config.yaml
norm: "groupnorm"
pixel_unshuffle: 2
block: "basic"
Rows from block 10 of a small spectrogram enhancement model, named by matrix and row number. Rows with one number belong to one channel. Each number is 500 + 25 x the weight over its row's rms, rounded and kept within 0 to 999. All counts start at 0. Numbers have three digits each. After the name is the row's rms in percent of the matrix's.
After each channel's rows are labels from the 100 clips, of 14976, where the channel reaches its highest value: "peak on" is the class under the peak; "responds to" is what is common among them. Only what is clearly more common there than usual is listed. The data: babble in 24 made-up languages, each with its own sounds, syllables and stress or tones, from a formant synthesiser.
# convs0: first 3x3 conv (model.decb.0.2.convs.0.weight, 192x192x3x3, each kernel summed), inputs 64-127
# convs1: second 3x3 conv (model.decb.0.2.convs.1.weight, 192x192x3x3, transposed, each kernel summed), outputs 64-127

convs0.9 091:506547522472493496478512500468492522494546530513518511492515500516529531468491412507511477472488469530501503479497538513456494466522500508520497495480470417472451530510531499496497521503494502
convs1.9 103:474509505489478501524480497536516472536470459498473465451479525507497516519508562531490498516517520489483512520480457495486532533509479473473462486468516516523536454490511511521509488486515478
peak on: /æ/
responds to: /æ/

convs0.188 126:482460472489509464505472479452485491500486481466580499538507490508516518483528524467485469539482496453517560482501494483521486515483509506510500490503470517488520498513511504505476499518481528
convs1.188 140:505509524528490524517500501516514512529519514508387537484502514512464501513483511522500519495503528504463492496459520522478524515494477468494488503494537457511453467491481545461499477486518498
peak on: silence
responds to: mains hum; reverberation

convs0.14 143:495512496493509441489501509499516483489499508513496489415506504504498528477491483469505484505502500484478524503513496463516497514481502486512502504495481455466535465507503512484502501489496466
convs1.14 150:502489530482498470504519526471488531498493507487514486502519497527512495531505495546495503531507471512507443519524482489506486491549520505497525473492521512496473552525531457529509528517499555
peak on: /æ/
responds to: clipping

convs0.8 115:503500492551502472504492510509503489525472507516501506471511508458512495534483491511468526471510484504554498488554460454497531509494501477533537515495500493473527483558474480477490479473487432
convs1.8 094:504557513471490531480511503485485484468469458465479486564489478477506503473497466518521443459510501546463500506483516517486497483503503528487476506491515487526522503492510524482476488527481543
peak on: silence
responds to: mains hum; muffled (low-pass)

convs0.95 113:518508515514514472487488546526536507485521512457486511497509490456476503492435539517480468495502500524490495532501530481483511461473509455487536477503542522553529530524487488512498532511514508
convs1.95 122:463501490496498556487510446504490493509504488518520506486506500513550506535557459519499517515504486518528525476511515476497506500515477555484464506496479510490465470525505480499508503505506478
peak on: /x/
responds to: /x/; /u/; /oʊ/

convs0.189 139:513456523516506463523493502470521525491488509473528502500525523506495459490512577535533506520503563472501518525525489512506506487488503525502501495521479551520515471518482510546577507544514486
convs1.189 119:508506488501500519477540497497483472502470516520440516537458488537501533514478496471478490508512464507486472500466505504506501447510488461495482471474496496490427500487498508454470459466508526
peak on: /x/
responds to: /x/

convs0.169 120:507465482500500511485522472503469513523497510482617478512496481494454510484487488480532494502492504484516490521504497479495500536526509458484519499506482491513492490471504461487536497502475473
convs1.169 124:517523505574502525498484521514539509483495505491442523473508513489530509499511515558475507489499490491496479512486508496501459476459507512506477482487492532475504487512481539472515464444506495
peak on: silence
responds to: mains hum

convs0.74 160:492507461477497459494471459521485499486498478480500477491494524485500527507511542487502516452497544511508509488479493505488523546532491547501480523487491417482519511487467481487490491453508481
convs1.74 126:492468534497540515542510488469491536507519529506494535506504509534529490505489501492486479522526487503511459481493500482503490474506519430518518481550491520507466510483499508552512507506497523
peak on: /æ/
responds to: /æ/; pink noise

convs0.190 103:526553483536471520522499497522484529471501519503571517487505481489501485513509474532464509452493487529510515518516533445515535520518480496475523505505529503512502499525512484442475508458498472
convs1.190 095:470492478508496479491465545455514510490520506472447523523482522526510529499443538512511532560479523444514515472489471520476451511523484524450521481479461464491471479485495520518528508546512478
peak on: silence
responds to: mains hum

convs0.115 109:488483486516476507523525476542536496512502469532498492505492514487520537517513518525510496491498484524509533520514507497524532507522488479494478428497511543497466477541501485495476493477506469
convs1.115 106:518508535494501519484461521484484508451476495498503479479499497535483439481539477489504492537453457449520475509502470483504468485468523510489508531523511447505557497472506533505498500541523527
peak on: /ɔɪ/
responds to: /ɔɪ/; /ç/; /y/; /i/

convs0.87 098:510513522472513511526513520496528508498512482538490495459490488492490464526484479492515480444478452494512455492533471486508496495477512522487494508509483502492475481564494511529502522478536466
convs1.87 111:482488507545505485474483502545493476506485514464463534546511472516490565493514526481489493512488532492515485503493530513452493498531491433463507442512487478516521514459501530508500495512490495
peak on: /q/
responds to: /q/; /ǃ/

convs0.127 135:521452520518483533498456474468488494510494488502497495413499507512508510508494518485482493458495515527532555524513516471525532486480512494519499495499542503523528467540479490465493478506472508
convs1.127 115:450513490480511510489535505529506490542492514498510506619488498457505466507545492465467463568500462503488455503508474510478467532517504557509498510477489457488517537516517491500499509498490511
peak on: silence
responds to: reverberation

convs0.111 083:500549505540473496509572490516573518522507520513576539544494530502528479515472463526519492473484544541494536535538484471540512505498512528508498521496513492478512502510512511485463524467502460
convs1.111 089:506478472491495489506446472465501530494522485515456465499529454498496531510535485573518525483508504469454481516494492520461496487523495513520539490509516524465461464428525539521533501531482507
peak on: silence
responds to: mains hum; reverberation; muffled (low-pass)

convs0.35 094:513540464521482507500515510495482478505496483517477507500467520508475500478488487465534517513500504505521468535527524524525537519489433483498505555500500518520536503518505526475521500499549500
convs1.35 081:460485522502504505506500507492517552505532508513505498533505491498505520494522505516524461482518476519492527493466506428477483467486506517470489469496522464482498489498465518480459485510469543
peak on: /æ/
responds to: clipping